config = dict(
    model="model that answers yes/no questions on an image's attributes",
    dataset='analogue clock faces',
    train_examples=97500,
    image_size=48,
    crop_scale_min=1,
    horizontal_flip=False,
    questions_per_image=4,
    encoder_arch='resnet',
    encoder_norm='batchnorm',
    encoder_activation='silu',
    encoder_depths=[2, 3, 3],
    encoder_kernel_size=3,
    encoder_stem='deep',
    encoder_avg_pool_shortcut=False,
    encoder_widths=[64, 128, 256],
    fusion='prefix',
    fusion_encoder_width=128,
    fusion_encoder_layers=7,
    fusion_encoder_norm='layernorm',
    fusion_encoder_norm_position='pre',
    fusion_encoder_activation='swiglu',
    fusion_encoder_mlp_ratio=2.67,
    fusion_encoder_head_dim=64,
    fusion_encoder_fused_qkv=False,
    fusion_encoder_bias='all',
    fusion_encoder_qk_norm=False,
    fusion_encoder_parallel_block=True,
    fusion_encoder_inner_norm=False,
    fusion_encoder_drop_path=0.1,
    fusion_encoder_positions='rope',
    fusion_encoder_connector='linear',
    init='trunc_normal_002',
    residual_init='scaled_by_depth',
    optimizer='adam_atan2',
    learning_rate=0.0014,
    beta1=0.9,
    beta2=0.95,
    max_grad_norm=1.0,
    cautious_weight_decay=True,
    max_steps=12100,
    batch_size=128,
    epochs=15.9,
    lr_schedule='linear',
    final_lr_fraction=0,
    warmup_steps=2420,
    weight_decay=0.0,
)
Rows from block 4 of the image encoder of a small model that answers yes/no questions on an image's attributes, named by matrix and row number. Rows with one number belong to one channel. Each number is 128 + 24 x the weight over its row's rms, rounded and kept within 0 to 255. All counts start at 0.
After each channel's rows are labels from the 100 images, of 14976, where the channel reaches its highest value: "top examples" is what is common among them. Only what is clearly more common there than usual is listed. The data: analogue clock faces. In brackets: how many of the 100, against the usual share in percent.
# convs0: first 3x3 conv (encoder.blocks.4.convs.0.weight, 128x128x3x3, each kernel summed), inputs 0-127
# convs1: second 3x3 conv (encoder.blocks.4.convs.1.weight, 128x128x3x3, transposed, each kernel summed), outputs 0-127

convs0.47 [112 114 153  93  61 109 147 167  85 116 140  77 158 162 162 107 102  88 132 111 124 146  96 174 133 164 120 132 129 129 124 113  96 161 117 111 121 137  71 133  96  98 149 137 113 162 112 126 112 124  89 108 145 147 107  94 107  88 118 138  87 160 148 123 112 102 138 115  82 109 133 123 134 126 126  83 106  79 114 141 104 129 113  91 120  92 118 119 126 119 143 123 104 146 124 104 112 129  96 103 152 122 162 105 117  95 122 132 136 122 105 130 124  92 119 153 130 124 104  99 149 154 143 111  93 106 130  92]
convs1.47 [112 112 130 116 168 139 154 157 122 162 151 104 137 140 158 123  95 103  88  70 122 108  76 136 142 162 110 146 150 113 117 102  97 144 117 150 152 143 161 124 109 117 136 110 145 146 159 111 116 124 129  79 108 160 126 108 160 146 117 161 151 105 151 154 145 107  88  92 100 146 129 156  82 105 126 147 100 139 154 145 157 127 143 114 114 139 136 151 115 122 162 135 122 139 130 141 128 157 130 136 118 186  94 132 168 148 102 179 140 107 144 119 130 135 165 134 106 124  90 143 143 143 191 141 179 121 120 113]
top examples: minute hand past 6 (64 vs 8.4); minutes: 30 to 34 (64 vs 8.4)

convs0.11 [106 144 142 122 133 108 103  74  93  68 153  98 119 116 142  99 113 123  85 118 144 101 156  84 110 123 141 138 143 136 147 137 122 105 134 140 120 170 122 143 101 104 146 119 131 132 184 176 166 135  69 105 114 107 101 128 143 176 146 113 116 119 160 152  70 125 106 108 106 115 123 112 158 119 105 124 111  96 116 118 102 134 142 125 130 110 104 139 139 135  95 117 107 101 107 114 114 118 132 105  89  84  89 118 108 141 128 133 105 130  76 142 119 131 166 150  86 132 132 111 164 121 129  88 112 134 166 112]
convs1.11 [ 73 165 145 116 145 111 151  91 153 114 196 143 116  93 101  94 123 150 124 115 119 128 106 119 131 127 137 140 142 156 197 121  99 128 127 157 144 135 119 153 135 127 158 122 162 100 124 167 158 101  84 161 146 103 123 147 147 160 111 126 153 131 140 145 115 125  88 148 101 112 113 151 168 128  94 160 125 130 129 117 153 154 179 111 111 162 139 169 172 132  88 147 128 124 123 133 116 121 134 123 122  98 145 126  94  99 172 128 140 128 159 127 154 156 166 146 110 138 144 128 162 136 118 113 131 126 164  84]
top examples: hour 9 (34 vs 8.3); hour 4 (25 vs 8.7)

convs0.59 [118 156 137  83  95 114 128  80  96  66 124 133 125 106 119 135 143 144 119 150 153 119 122 132 164  94 115 145 138 158 135 146 111  96 142 121 127 128 120 119 162 120 142 107 102 137 152 143  91 173  86 132 128 105 159 170 146 135 133 154  91 164 151 140  51 112 158 128 122 123 118 133 155 157 151 117 139 121 113 108  74 108 138 163 159 141 157 114 123 131 107  94 127 140 137  82 120  95 122 131  74  85 155 128  97 143 142 132 108  97 102 143 115 125 141 144 167 110 149 148 122 130 145 114 141 128 136 176]
convs1.59 [154 145 130 122 177 121 125 101 150  95 139 177 155 134 133 145 125 124 155 164 123 148 187 102  71  95 135 108 118 142 141 136 172 153 116 143 110  89 119 117 145 164 114  99  81 116 111 143 170  97 126 161 145  85 128 119 113  91 124 116  82 143 135 130 123 164 127 126 132 114 138 150 132 126 117 105 144 171 137 125 136 129 123 135 144 116 119 123 159 154 105  88 145 118 136 129 125 115 130 140 153 140 158 145 107 144 160 129 126 145 199 133  76 128 100 118 115  65 136 148 107 110  84 109 145 156 140 142]
top examples: numerals (52 vs 25.2); hour 12 (44 vs 8.4)

convs0.21 [ 99  96 108 130 118 114 143 130 108 111 109 140 120 112 115 118 117 124 160 111  98 136 124 120 114 155 118  92 108 117 145 116 117 149 134 120 122 106 139  92 116 107  67 136 145 105 125 101 127 147 116  60 113  96 108 124 175 128  89 126  87 165 115 115 116 113 134 106  68  89  98  99 116 116 138  89  94  96 113  89 117 118 123 132 159  83 126 124 134 102 117 122  91 149 120 118 140 108 102 131 165 117 133  78 111 106  73 128 102 105 149 119  74 119 125 100 119 103 117 101 126 148 101 134 115 174 128  86]
convs1.21 [105  99 129 124 139 110  99 135 161 145 105 109 128 132 183 141 132 107 143 136 104 140 159 148 127 129 145 108 158 119 133 159 159 149  93 116 144 116 119 113 136 127 138 164 129  98  99  96 145 111 138 143  85 148 143 107 147 109 121 131 118 105  87 149 103 158 152 122 113  91 134 105 137  77 138 176 113 126 145 134 133 170 112 121 129 167 149 143 131 119 116 182 105 133 138 174 152 137 132 101 166 132 124 139 141  99 160 128 134 112 145 143 105  65  51 137 127 182 118 138 144 112 114 155  87 164 101 139]
top examples: minute hand past 11 (87 vs 8.2); minutes: 55 to 59 (87 vs 8.2)

convs0.105 [155 119 118 119 129 119 137 112 106 130 100 176 121 113 107 135 100 117 127 134  96 111 149  97  85  73 107 124  85  94 145 150 155 112 123 108 138 113  86 102  96 113  99 109 103  94  78 146 139 149 146 130  76  92  99 101 131 125 149 105 134  77 103 125 142 117 130 117 117  90 139 133 110  76 114 132 145 130 119  92 118 127 128 132 154  98  97  93 174 106 142 109 133 142 113 131 150  87 110 108 112 129 123 109  92 125 115 106 126  94 180 119  99  94 104  99  91 111 129  98 133  98 102 141 161 121 127 110]
convs1.105 [149  86 121 134  97 124 112 133 142 112 112 161 139 142 132 157 136  61 157 146 108 118 207 116  98 149 108 133  86 121 116 144 158 129 120  97 111 103 126 107 131 102 131 107  97 129  99  86 147 144 154 125 119 102 131  82 133  92 141 124  98 135 119 146 100 141 156 104 134 128 123 108 142 110 117 114 173 116 109 131  91 137 132 109 179 126 126 120 156 119 140 124 107 125 109 143 161  99 115 138 169 132 120 106  98 119 142  87 107 120 147 136  78 143  84 145 150 104  91 118 110 110 115 145  84 168  92 164]
top examples: second hand (100 vs 39.6)

convs0.27 [137 142 179 138  98 107 127 129 115 131 154  84 134 103 113  84 105 119 139 132 110 132 111 111 162 118 129 109 118 118 100  94 105 108 130 108 142  74 137 147 116 130 121  73 113 168 157 154  73 147 131 121 111  99 111 152 115 105 153 162  93 158 170 162 118 116 141 113 126 103 119 147 133 200 147 104  83 118  67 165  87 123 136 103 130 140 130 118  99 123 144 110 150 122  99 120  97 101 128 103 125 158 136 130  85 142 137 162 108 128 130 129 147 105 155 137 154 115 123 104 165 116 139 115 157 125 105 116]
convs1.27 [146 149 136 132  98 171  95 116 130 129 141 121 142 159 101 150  92 117 104 132 172 118 144 133 135 113 135 113 131 121  91 118 134 145 162 160 117  81 140 135 123 132  97  98 114 129 168 139  93 183 163 120 129 172 123 141 110 132 148 181 130 102 102 130 114 160 136 137 173 160 139 132 106 126 167 105 128  90 124 179 112  88 124 117 119 103  95  91 142 134 182  89  83 105 140  82 129 150  93 118 139 112 122 108 137 138 116 193 122 132 122 144 152 158 138 124 136 142 122 107  90 120 118 129 116 159 121 117]
top examples: minute hand past 1 (49 vs 8.4); minutes: 5 to 9 (49 vs 8.4); minute hand past 7 (47 vs 8.1); minutes: 35 to 39 (47 vs 8.1)

convs0.81 [113 145 104 166 104 115 129  94 145  98 102 122 146 152 100 126  97 143 161 129  86  96 124 111 158  94 141  90 105 152 165 153 118 102 115 143 125 145 106 129 109 142 120 121 105 111 126 119 123 167 138 123 104 138 162 103 111 116 146 149 145 114  82 113  91 123 110  81 115 112 119 156 124 132  66 119 117  97 107 119 100 134  94 133  72 112 118  88  81 149 124 141 117 134 117  99 142  65 120 125 121 102  63 109 112 130 104 108 144 104 102 107 135  85 123 102 124 104 150 112 129 119 133  75 143 138 126 124]
convs1.81 [102 126 118 115 136 127 143 134 134 120 151 111 141  98 138 130 108 124 143 127 131 147  99 167 149  99 123  96 161 187 112 100 126 133 139 105 160 108 120 137 105 119 154 163 125 129 149 144  93 124 139 147 123 140 166 132 138 168 132 127 193 126 117 158 136 111 100 132 128  98 133 161 132  91 125 183 116 119 172 102 138 130 142 132  76 162 191 123 116 126 107 160 139 157 169 117 120 127 149  96 119 103 115 124 154  94 144 110 162 126 129 101 134 153 118 163 155 184 143 191 146 103 158 133  99 115 109 136]
top examples: minute hand past 11 (86 vs 8.2); minutes: 55 to 59 (86 vs 8.2); hour 9 (39 vs 8.3)

convs0.107 [ 88 119 106 106  93 121 133 116  90 118 112 162 116 113  86 127 118 141  96 135  99 128 149 112 113  91  68  92 111 115 171 151 126 111 132 100 119  83 118  74 147 107 101 123 103 106  91 134 147 165 112 122 102  82 118 103 133 130 143 145  90  76 111 124  87 164 126 101 112 105 104  96 124  93 126 122 128 120 116  97  87 126 148 150 159 122 127 129 195 120 135 129  93 133 109 107 137  95 147 119 122 102 131 107 106 131 122 142 131  91 139 110  71 103 100 131 141 100 128 102 123 137 110 132 144 138 113 126]
convs1.107 [144 126 124 108 125 155 138 134 125 124  93 154 165 110 152 146 146 144 117 108  84 134 176 164  88 135  93 127 106 137 111 134 138 146 119 140 129 119 127  77 118 144  90 148 118 112  95 118 125 152 140 118  77 125 166 109 138  78 108 162 114  86 107 130 100 155 144 103 136 133 136 106 118  86 118 113 153 132 129 143 110 152 120 118 151 145 141 131 139 151 123 128 109 135 143 154 160 108 150 139 173 130 118  68 115 146 117 141 107  92 153 153  59  91  68 130 159 138 145 153 117  75 123 124 118 148 116 167]
top examples: second hand (75 vs 39.6); hour 4 (39 vs 8.7)

convs0.53 [ 95 120 115 134 135 124  86  96 114 105 118 123 140 122 128  97 129 130 132 149 144 116  97 116 118 138 149 127 113  89 141  59 109 128 139 129 100 121 142 154  88 112 144  67  96 124 145  96 143 118 100 122 138  89  84 114 149 129 153 103  87 149 131 142  90 154 133 141  65 113 108 144 117 187 122 131  98 118 137 130 123 150 138 148 138 120 117 122 133 138  85  44 124  85 117 106 108 125 119 129 110  99 145 151 111 155 145 131  91 136  87 130 133 115 113 134  74  90 134 113 107 132 120 106 130  95 137 118]
convs1.53 [152  71 142 111 131 160  98  73 143 109 121 102 134 111  97 129 140 137 124 123 162 139 114 142 130 109 111 156 166  86 138 183 126 100 103 123 139 156 129 109 127 103 141 163 171 113 154 113 134 122  88 134 115 168 104 141 171 133 156 133 129 150 149 147 165 124 120 127 118  98 160 123 126 165  81 136 146 121 154 128 137 128  92 116 132 105 104 158  95 131 120 151 141 172  70 103 175 136 106 118 134 139 137 175 156 107 109 111 165 101 155 153 141 120 137 109 140 144 139 148 159 119  74 111 140 135 112 139]
top examples: hour 9 (32 vs 8.3); hour 10 (32 vs 8.5)

convs0.68 [178 129 137 107 141 124 128 131 145 125 105  98 157 127 186 134 110 147 120 103 119 135  95 144 160 129 106 150  98 134 118 136  87 131 109 125 140 154  98 117 125 127 122 123 120 110 102  88  92  72  83 117 146 118 134 117  97  98 102 109 116 150 105 132 128 130 116 124 121  95 144  92 133 138 146  86 123 103 148 154  95 108 130 119 120  96 152 100 112 135 117 129  77 106 144 118 102 100 157 119 128  95 151  78 124  98 105  74  89  82  76 166 127  96  87 121 117 141 140 130  92 140 151 123  94  98 125 129]
convs1.68 [174  99 114  91 164 180  95 114 155 131 146 113 143 141 131 167 102 125 128 107 143 125 132 124  93 133 131 151 169 119  97 124 154 140 161 170 145 124 119 128 121 159 125 128 189 121 161 110 128 146 135 128 135 192 142 110 162 113 123 100 147 130 164 114 145 117 126 126 144 128 169 109  98 127 125  94 123 116 164 162 162 121  97 140 111 106 118 129 115 147 130 105 134 140 143 131 120 142  88 136 146 194 135 148 197 131 115 154 111 126 165 134 151 127 126  64 106 122 132 154 111 114 108 130 171 123 104 133]
top examples: hour 1 (35 vs 8.3); hour 10 (35 vs 8.5); minute hand past 4 (26 vs 8.3); minutes: 20 to 24 (26 vs 8.3)

convs0.34 [129 144  98 103 104 139 146 141  88 124 141 202 117 103 102 173 154 157 126 150 132 139 148 128 115 108 129  87  70 133 146  77 172 134 130 142 156 135  78 119 117 164 104 129 129 150 118 161 135 117 134 133 132  63 115 131  88 129 146 138  86 109 100 103 129  93 132 116 103 135  93 156 126 112 138 118 125 139 101 110 106 112 149 118 159 107 146 111 177 140 108 105 147 140 138 113 147  95 163 120 130 144 152  98  80 119 140 128 122 109 164 114 113 110 131 142 133 102 172 106 108 121 135 104 153 112 121 163]
convs1.34 [146 124  92 132 127 116 121 129 135 124 117 200 150 151 125 144 158 107 146 134  91 128 199 130 113 151  95 111  83 121 146 137 163 119 136 124 128 128 128 116 122 142 116 120 108 128  99 130 173 141 160 110 107  76 146 109  89 106 161 130 103 107 122 134 103 138 150  94 122 146 110 117 113 100 126 113 132 133  90 151 111 131 148 117 176 150 138 116 180 110 134 114 155 132 137 139 162  83 156 136 137 144  93  86  72 142 120 122 129 106 188 130  87 133 107 128 134 111 123 134 113  95 129 138 113 164  99 173]
top examples: second hand (100 vs 39.6); four ticks (50 vs 24.7)

convs0.19 [101 139 125 147  97 110 136 111  97 122  92  93 131 126  94 127 112 117 152 117  77  91 112 106 110  97  91 105 128 145 146 156 125 106 132 115 152 116 119  92  93 115  90 130 127 108  94 139 108 156 132 113  66 126 136  93 153 118  83 118  98 111  79 141 120 155 114 100 107  75 107  95 118  96 136  82 142 126 103 104 121 126 105 128 130  98 145 111 105 135 122 114  95 128 134  88 148 109 124 106 121 108 117 110 113 117  46 120 117  97 129  98 110 102  84  97 102  96 121 112 128 133 142 140 123 114 129 102]
convs1.19 [113 145 133 128 164 104 152 166 114 147 116 104 140 150 139 150 130 134 184 130  78 123 139 147 103 139 142 128 161 165 101 113 167 172 115 143 134 122 150  78 142 142 109 124 114 129  78  94 130 132 157 130  68 122 161 102 171  74  69 132 134 132 116 159 136 168 113 112 145 120 106 116 108  77 127 124 158 132 145 138 101 153 137 148 147 138 149 134 113 159 124 144  97 124 159 128 144 139 140 140 176 117 132 131 146 130 120 121  91 134 108 104 100  83  75 131 138 123 142 140 134  99 138 167 120 133 130 159]
top examples: numerals (97 vs 25.2)

convs0.63 [118 128 147 129 114 137 119  93  88  82 133  82 158 118 123  94 143  93 124 137 135  94  53 113 121 154 133 112 132 131  95 110  89 114 110 116 110  90 154 138 108 112 136 123  94 135 136  89  98 109 121 123 138 139 103  99 116 122 121 135 107 172 117 116 102 119 116 147 109 145 135  85  94 179 148 132 150 144 136 137 149 157 105 141 140  76  99 123  89 103 133 133  76 105 122 129 116 159  89 154 118 143 130 114 116 150 117 101 117 105 105 119 117 139  87 125 133  96 108 110 152 137 129 142  82  64 126 100]
convs1.63 [ 75 131 112 114 161 125 130 137 117 140 148 109 115 127 142 126 113 118 150 119 134 106  93 164 134 101 136  90 191 150  87 118 127 145 132 124 145 122 151 119 136 131 157 125 139 113 161 127  76 144 143 107 107 164 140 131 161 159 122 128 176 113 155 170 133 114  89 111  97 103 114 155 116 118 115 186 153 108 156  82 148 119 120 129 106 158 155 173  88 125 132 152 139 135 150 103 136 171 144 109 103 106 107 140 174 109 114 112 135 135 121 110 143 137 131 145 160 199 104 179 133 102 122 118 134 121 115 150]
top examples: minute hand past 6 (48 vs 8.4); minutes: 30 to 34 (48 vs 8.4); minute hand past 11 (25 vs 8.2); minutes: 55 to 59 (25 vs 8.2)

convs0.114 [ 98 156 104  73 140 112 133  91 135 122 128  82 150 101 115 124 101 143 120 109 110 119 102 134 108 105  87  93 125 126 148 132 107  95 103 133 123  80 113  80 130 137  92 109 117 121  94 114 117 143 106 119 122 136 114 105 125 110  90 130 116 125 133 134 108 168 131 132 104  79 110  82 122 129 130 133 135 124 153 129 131 140 104 160 149 149 133  82 131 141 108 107  55  88 120 139 143 120 173 104  94 127 135 106 136 146 110 110  90  78 109 125  83 126  71 140 110 110 154 115 105 134 116 148  86  97 112 113]
convs1.114 [135 127 141 104 170 152 162 166 136 129 135 102 137 112 118 127 144 134 153  72 106  91 114 148  81 124 135 135 141 127 101 117 148 174 126 152 144 117 146  86 130 144  94 107 146  93 144 103 109 148 130 139 115 113 130 112 185 116  51 133 124 103 154 149 150 146  70 121 155 116 117 108 115  70  98 126 170 120 135 128 116 131 115 123 161 131 128 154 110 146 120 125  80  87 141 125 144 153 163 120 157 127 123 107 147 147 120 145  68 122 129 140  99  70 103 119 133 124 135 117 143  98 116 124 123 137 124 152]
top examples: four ticks (53 vs 24.7)

convs0.83 [148 132 142 123 132 156  83 104 147 157 143  76 166 144 129 124 131 107 135  96 145  84  72  91 106 138 138 148 133 103  86  79 123  74 161 135 108 103 135 155 133 133 106  60 126 120 141 102 116 137 143 156 124 130 105 137  95 135 129 123 146 152 149 129 142 157 137 168 118 110 139 116  98 182 160 115 128 157 149 125 131 158 121 127 126 146 109 126 106 108 181  91 139  82 116 118  90 118 111 112 125 154 100 120 144 146 155 117  73 136 154 126 149 137 128 147 119 106 109 135 106 134  90 157 124 106 119 109]
convs1.83 [162 155 149  96 146 178 108  82 156 136 149  97 107 114 119 138 122 127  85  93 152 121 112 115 139 136 114 148 138 137  97 159 104 115 153 172 141 132 125 103 120 173 115 141 157  89 169 137  88 159 122 124 118 185 166 168 126 116 136 156 143  87 184 130 107  90 119 149 174 143 157  97  96 113 131 137 153 110 123 135 104 106  98 108  87  88 112 117 120 145 167 123  89 117 156 113 149 137 110 140 117 136 105 125 133 147 104 141 134 101 120 158 141 131 140 109 138 156 137 124 142 108  90 131 104 134 151 137]
top examples: minute hand past 1 (85 vs 8.4); minutes: 5 to 9 (85 vs 8.4)

convs0.0 [ 90 150 107 152 111 116 119 161 139 170 121 113 149 136 123 149 105 112 115 115  66 133 117 116 116 139 109 124 109 114 115  93  84 161 108 101 138  84 111 163  60 122 107 136 138 122 117 162 124 125 115 142  99 128 116  96 119 154 126  96 128 149 110  99 136 146  89 118 108 105 158  93 105 157 131 138  85 124 143 116 115 141  67  86 113 117 158 149 137 155 133 133 119 142 127 147  76  93 113  94 166  94 113 135 121 162 113 138 126 124  88  83 114 125 121  83 110  89 133 109 117 138 122 142 139 159 155 110]
convs1.0 [137 134  95 144 130 129 111 142 143 146 108  99 108 111 107 146 119 143 114  96 141  85 165 114 139 105 136 121 118 109 134 163 140 122 126 124 119 102 122 133 137 120  85 133 116  87 116 124 153 142 135 156 146 118 115 136 112 130  97 150 146 111  85  78  95 137  99 166 160 167 136 132 131 159 125 159  71 130 112 149 170 171 126  80 133 114 120 132 154 105 115 103 102  97 134 186 107 147  95 115 144 131 108 129 118 117 176 165  97 153  74 133 141  91 148  94 101 115 122  97 100 112 139 163 127 166 149  91]
top examples: hour 1 (36 vs 8.3)

convs0.93 [151 127 133 117 134 150 121 114 125 106  80 101 140 114 139 148 104 145 111  98 106 121  87 115  97 111  89 125 122 114 108 126 118  96 107 129 136 111 130  72 129 132  77 132 142  99 111 108  93 127 132  98  99 151 115  95 152 148  99 111 146 117 103 122 142 114 137 127 134 143 153  83 115 120 149 133 146 136 122 150 145 128 117 113 121 114 133 108 105 107 144 175  60  99 134 161 126 142 149 129  98 143 112  86 136 123  76  80  84  69 133 128  75 143  67 101 138 133 132 123 140 118 115 141  76 106 100 118]
convs1.93 [129 112 109  89 115 157 153 142  96 127 142 135  66 114 125 146 118 135 106  68 129  75 142 109 113 120 160 121 123 128 106 116 142 141 130 156 158 118 148 114 134 130 139  78 133  97 157  93  97 146 141 112 135 128 136 116 153 143  94 119  86 112 153 178 115 102 122  99  95 112 102 119  80 101 150 126 158  88 130  97 108 106 143  97 138 117 135 178 103 136 150 116 132  79 142 123 116 136 142 128 117 135  73 101 144 140 104 138  88 149 118 128 126 113 128 152 165 138 132 105 107  79 108 127 142 123 111 184]
top examples: four ticks (58 vs 24.7)

convs0.116 [ 96 134 131 124 123 143 106 128  85 129 104  80 147 129  80  87 138 110 120 156 111 129  86 144 121 134 138  90 132 112 122 123 141 139 135  97  96 132 129 147  99 141 145 118  86 141  78  96  80 177 146 119 114 131 146 154 129 120 139 132 112 157  92 122 100 140 143 127 122 136 113 135 100 127 112  98 144 109  90 140 171 126 112 112 174 118 104 113 111 104 120 104 124 129 129 112 169 150 105 147 130 171 190 155 102  82 104 144 155 135 142 112 134  83 114 125 118  91 145  97 150 113 137 105 157  74 111 160]
convs1.116 [ 98 138 147 122 165 110 141 100  22 101  90 159 132 118 110 150 165 129 104 126 154 118 121 144 135 150  88 132 149 109  93 129 102 118 107 132 126 130 141  85 177 107 115 131 111 120 111 128 110 134 134 117 118 124 124 132 143 116 143 151 100 103 112 152 107 153 138 110 132 156  80 125  66 152 116 147 160 175  79 124 118 114 123 132 132 116 136 136  86 128 119 141 161 127 116  95 126 179 133 142 132 114 127 111 149 145 103 154 147  73 126 118  91 147 112 161 132 124 104 107 140 127 139 136 139  85 141 154]
top examples: minute hand past 11 (60 vs 8.2); minutes: 55 to 59 (60 vs 8.2)

convs0.90 [102 120 140 138  93 109 133  86  78 113  92 144 124 102  98 121 101 131 134 140  84 118 118 112 111  98 101 127 130 103 108 129 117  94 102  98 130 108 135  94 100 108 107 123  98 121  77 116 131 155 126 123  58 116 115  90 139  94 116 106  97 103  88 137  98 144 126 118 111 109 111 125 103  83 110 106 118 109  93 107  96 147 112 131 120  79 104  81 133 115 121 117 115 153 119  96 117 106  99 126  91  94 122 122 102 131 106  96 130  82 138 113 116  90  74 102 116  99 115 116 131 119 120 135 154  87 130 115]
convs1.90 [136  94 119 148 113 112 123 152 131 132 119 128 143 164 124 134 162  85 171 156 120 112 152 127  87 147 142 139 126 104 114 139 161 151 110  89  77 128 156 100 153  93 133 126  88 130 106  73 150 143 150 131 110 114 110 119 159  97 107 149 131 146 131 152 134 165 121 115 128 110 100 112 121 115 110 137 184 129 140 132  94 158 138 137 198 146 100 139 111 100 139 117 118 130  88 124 193 117 104 120 164 112 144 140 137 142 150 109 125 139 157 109 105 128 103 163 159 107  83 123 120 119 110 164 129 181 101 148]
top examples: second hand (70 vs 39.6); hour 6 (39 vs 8.1)

convs0.17 [114  83 110  89 103  71 133 129 141 115 105 101  70 109 164 121 114 107 140 104 144 142 129 129 128 143 159 121  88 123 118 174 117 138  74  74  95 159 124 108 133  78 146 163 112 127 125  94  66 138 109 102 126 112 121 114 142  85 120 127 106 164 144 117 101  71 141 132  99  99 110 148 122 111 113 119 147 101 132 107 104 105 117 104  96 117 130 121 109 123 147 152 124 155 126 134 110 109 110 129 165  88 139 102 101 102 130 136 125 149  89 174 125 117 116 132 162 145 109 108 152 119 117 133 120 125 109 107]
convs1.17 [144  89 145 113 153 144 102 110 132 129  81 116 101 125 143 162 130 113 122  85 114  96 105 128 104 155 127 168 120 114 103 176 138  92 131 104 152 152  99 118 154  93 121 172 149  97 151 126 112 123 110  99 135 131  95  68 147 131 159  88 137  98 116 117 149 110 122 111  86  68 151 118 109 101 117 131 128 122 152  80 150 119 141  91 138  95 133 143  97 113 135 179 136 132 138 124 145 147 152  96 108 116 111 146 145  72 109 143 132 125 140 140 116 126 132 125 110 142 109 139 177 189 129 149 132 140 115 126]
top examples: ticks (51 vs 25); minute hand past 11 (44 vs 8.2); minutes: 55 to 59 (44 vs 8.2); hour 9 (29 vs 8.3)

convs0.46 [136 130 122 105 141  87 118 137 154 110 153 134  95 125  87 129 107 139 128 127 148 115 188 123 148 107 141 112  92 131 160 129 142 107 127 132 121 110  71 152  92 140 146 103 116 126 112 140 115  86  98 151 169  79 117 124  78 155 160 103 134 110 162 134 109  86 145 141 121 116 123 182 170 117  89 129 104 115 105 112 115 109 118 112 120 111 104  87 149 135  73 122 160 103 106 119 120 112 138  93 106 133 129 136  86 107 165  71 118 126 127 132 147 112 143 172 142 153 154 101 132 135 146 112 127 145 110  93]
convs1.46 [164  83 132 121 110 164 105 121 181 113 156 155 139 129 131  90 104 113 128 152 115 121 181 114 108 126 116 154  79 118 143 146 125  80 122 107 136 170  92 138 103 120 130 127 154 155 122 157 152 138 120 164 114  97 117 116 114 150 188 121 170 116 125 119 104  98 140 138 115 115 171 153 161 101 116 118 126 114 140 133 156 110 150 137 134 138 137  98 166 129 127 146 127 146 118 135 155 106 119 105 111 150 106  93  73 115 138 129 157 107 199 156 148 146 140 106 106 112 147 158 138 121 123 111 113 180  96 120]
top examples: second hand (65 vs 39.6)

convs0.67 [165 137 130 129  96 136 130 134 115 123 120  68 170 134 151 106 111 119  90  82  83 116  95 127 142 142  96 146 117 131 139  89 104 125 147 134 128 135  89 113  92 104 106 115 125 111 142 139 128  99  91 113 120 134 109 122  61 126 120 115 109 126 121 132 123 115 138 116 138  93 154  81 117 150 135  80 133 129 137 143 104 127  93 122 133  98 128 118 127 150 130 159  60 117 121 104 106 114  86 109 124  97 103  51 120 117  97 146 106 112 120 129 108 112 144  85  78 125 130 108 102 145 142 114  89 127 130  95]
convs1.67 [144 107  91  91 145 166 127 152 139 119 129 123 164 127 152 159  95  89 117 111 132 119 146 170  77 134 131 112 142 140 109  73 122 171 162 138 155 125  72 104 133 128  81  96 136 103 140 128 132 129 107 128 107 172 142 100 133 119 116 123 146  98 140 150 103 141 136 108 139 124 157 125 116 101 143  88 116 129 175 145  91 145 117 148 124 100 139 128 130 162 110  95  98 107 137 128  78 151  98 120 165 112 126 104 168 114  95 149  74 140 121 127 126  99 105  82 136 120 130 151  78 119 130 129  97 138 115 118]
top examples: minute hand past 1 (46 vs 8.4); minutes: 5 to 9 (46 vs 8.4); hour 4 (38 vs 8.7); hour 7 (30 vs 8.5)

convs0.101 [ 94 123  94 104  97 145 123 131 150 117 104 144  98 124 128 136  92 161 139 130  95 139 121 151 147  79 159  74 115 122 136 151 101 128 171 134 122 123 101 142 102 134 121 146 115  97 129 103 120 115  82  97 107 127 155 142 137 140 141 132 133 127 102 111  96 119 125 101 119 119 114 165 126 115  68 150 106  90 122 126  88 135 120 120  86 148 119 131 102 140  50 144 129 145 120 135 152  73 120 115 139  77 105 121  94 125 114 120 140 140  63 136 130 108 128  99 131 150 161 114 151 105 123  81 140 152  99 150]
convs1.101 [116 111 114 123 113 170 150 141 114 110 139 143 131 154 164 113  85 155 148 128 112  90  90 150 117  99 108 102 115 129 107 123 127 145 150 122 178 133 126 155  87 114 149 122 143 145 171 119 111 180 143 140 127 124  99  99 133 163 152 115 141 113  90 157 129 146 133 117 121  98 131 143 132 106 154 164  82 119 112 121 157 147 153 127 108 133 178  96 174 120 138 145 118 132 126 142 152 135 117  61 130 123  95  86 130  87 131 140 137 109 165 148 124 170 111 160 138 179 163 166 104 130 142 129 107 109  81 132]
top examples: minute hand past 11 (32 vs 8.2); minutes: 55 to 59 (32 vs 8.2)

convs0.14 [118 157  73  64 125 122 117 112  58 128 135 149 109  99  87 152 128 150  87 146 157 147 122 116 107 100 169 111 118 123 156 104 122 151 116 120  98 148 123 128 160 116  93 144 136 130 143 125 137 114  75 118 145 121 149 139 136 116 116 104 112 127 135 127 111 120  99 101 100 119  68 145 117 153 139 123 127 123 108  92  88 111 126 165 114 123 120 114  79 128 105 135 170 146 128  85 119 113 145 137 128  92 137 147 105 120  86 136 117 154  85  70 127 125 142 145 152  85 154 134 129 111 111 106 164 104 131 128]
convs1.14 [155 157 135 137 145 110 140 144  81 130  92 155  95 133  88 155 158 163 146 138 150 149 135 129 104 148 137 161 124  90 151 146 146 124 123 140 136 134 129 126 163 143  85 138 109 151 123 117 134  90 147  92 148 109  82 130 127 121 134  72  79 138 123 140 171 128 144 105 113 121 100 114  85 133 165  98 140 150  96 137 119 102 149 134 134  89 128 123 116 130 113 116 181 101 120  92  95 140 162 111 118 126 150 139 131 123  87 155 120 150 151 107  96 143 143 115 108  68 118  73 125 160 136 136 165 107 117  95]
top examples: ticks (57 vs 25); hour 1 (29 vs 8.3)